From a checkpoint of a small segmentation model.
Training: adamw at rate 0.0011, 19500 steps, batches of 128, held-out accuracy 95%.
Rows from block 11 of a small segmentation model, named by matrix and row number. Rows with one number belong to one neuron. Each number is 128 + 24 x the weight over its row's rms, rounded and kept within 0 to 255. All counts start at 0. Numbers have three digits each.
After each neuron's rows are labels from the 100 images, of 14976, where the neuron reaches its highest value: "responds to" is what is common among them. Only what is clearly more common there than usual is listed. The data: rendered roads seen from a driver's seat, with toy cars, trees and houses.
# fc1: MLP up (model.blocks.11.mlp.fc1.weight, 2048x512), inputs 43-85
# fc2: MLP down (model.blocks.11.mlp.fc2.weight, 512x2048, transposed), outputs 43-85

fc1.10:123125109120124142129129108111116133107116110126159076101136157168127151127134125156125166145123111161131120112131116141128171150
fc2.10:138146101132096129142134108097142135141170129155178135171095115139161153136148128123154164122154175138162107104126140115106165115
responds to: barrel

fc1.407:120102117136162180115146156144133108138117138127104115135141127132099137167135138137166124095118132120111134166073146149146120144
fc2.407:123192126086069072136097135135093115139177133133144104124106101110166139117139099097063159133127098134123159114136105127091177121
responds to: house

fc1.214:110096124160160102090133110111115116154087100116126092153166073125150169155101142144113123173138156126107118116064136164200137110
fc2.214:103136116130115126129159144123130121158093088144122115133137111139126149140130112172096116150127158121104119116128120127158123117
responds to: pine

fc1.676:116093114124159111117150154077119081089135120113120124126150131124112148103139125183138117129105123139090103121103121135137102162
fc2.676:101126123128135125103146113101124124142150076118103147144134117134122116119146132162140131141192177126152139120155115113107139117
responds to: barrel; car

fc1.356:161134125112132087125149158153093118150111119133103121150166063132139144144151106104121098148116135146102126119123119096126111150
fc2.356:172092134149093082109155163129123099127127145143125113126136094134132089104110117146112107117149079118119136150126101145135164101
responds to: pine; straight

fc1.721:165109124119191143116153101114129098121111145094084093168137135107140154128131114100157168122102125104128130174145154103175181115
fc2.721:101139129149124080154083151144109194147149144159072135071127093124110108121073120119088139096081135124111155142168106142140115153
responds to: barrel

fc1.730:113092112138119154114148125150114116161108155085118138105168113143098142129134099138167118110141162131125135133098141120106138153
fc2.730:143124132113145075109121094152114146136170068126144106138145142115124170150136153121112103140127133114087144110108124131083144140
responds to: house

fc1.620:121124125127177124171162149134149091099130120141066126099130123122167133079108117132137132101095152128111129136088150120157129134
fc2.620:105099116126109155131118122141103147141159096158119098149151130141116117093126060130111102104143123119111121108104092149115136124
responds to: barrel

fc1.100:171155087131107108126116116134150138112041093123111083134123107131086139125145105144145129146160144100115169081125108184134127122
fc2.100:118115154184103109114124123119128129107113129112127154115137109118131130121125169151139083120141111126120160101104086134101145105
responds to: straight; car

fc1.509:133143118118097147171119111097123098172118123134141104166138060160090135115127119170119120129105128127144115144088144118134096110
fc2.509:101127139123112136151131125128159108093122102095136120179140128131125099120110133132146116155120113112110141146153105122120162092
responds to: straight; car

fc1.485:134134104108104130062149107140105100179115085121149122145111152118128125164113122124145164112117151156131114123126143108163130128
fc2.485:139086133130154101085166151143091158145103106118113150101114114135125131131164135146159147102105172127094124112143144097132136151
responds to: pine

fc1.753:144092111134165127082106118127136134126135139125091095118145149138087150166122127141135116149125154146138124101133110161143147100
fc2.753:141103161116095106106150124135118070099131137170068118153154108130129156114163175138120160115117159152159130152097119141175070138
responds to: straight

fc1.393:142130126153109115122137130098157093160110080141059105168131137135095179110135088166145129106130133183112125141122203150148092094
fc2.393:127117121089117155132114132088154180149104115120142098122099118136135143141145157150157134134156171128128117098150159087106118124
responds to: barrel

fc1.338:120113113098144129126162085154113124114095121122207112116133170154148126129144088135112152143111172139097123109124098168138116128
fc2.338:155133131138156122106141133107118095141128147166148143143118087141185106146137118142166138144155155130131115106166148097102132145
responds to: barrel

fc1.162:142084133109092132102171109132132135133156149136112113134150179139154147095119118165131126136142134124117133155166152140135145138
fc2.162:089123103128108150172158118130132128160121106114129138102136141120078156137159138140126101150114177135120109092095140106145143123
responds to: straight; snowy verge

fc1.218:127072115154097110112168134136147097144124113098133112149164125138124111137138115172150131120107165168129133100135115135156144099
fc2.218:109163115109131107179138123099130211091120103152113128104118125128148098128147107133136145145099134128096111147130098108191101113
responds to: pine

fc1.329:152133105139076152148091121100158084155105156121094067136168128108123185148094120159106155154131106136102132107124148152202109094
fc2.329:100116130112086171151129112100118112124105135119178088113144106124137155097155156122191133087130111127118144096123132121146161119
responds to: house

fc1.491:096120100180146121137136129117122122118087120097131104116141125157098134141202103162156137138098164155110135133118157102125106125
fc2.491:118168153176139184152093099175109126096155129113105162155124120136120123139158166136115083154164107125122160151093089148096120122
responds to: barrel

fc1.396:088137112115116135125127136158132130180079170103154083184132118138121156174147151123118117167120131059134111114145115144108127120
fc2.396:120118131132145125136103123148139140102138154120123134117146142118130112137118142135140114108121118161146137143158142154114083135
responds to: car; vehicles: two; straight

fc1.33:094143119113105158177139125147105081134144091143130105156129152136134136130083124137108134192136119105109115140117129186127134116
fc2.33:147084131100163134156152130149136150148119130118166113139126088125099126137104137115124114119126145093117107154129135155109116119
responds to: lamp

fc1.53:142131104112135168069148122132116123131143133138179124164113150145119139128164122183122133176132156084074127107122133110156200106
fc2.53:116127149138101160166107173103175170080122139120155137114127126122110119144156093146174094131108123131132141135095127143113091116
responds to: car; line: no line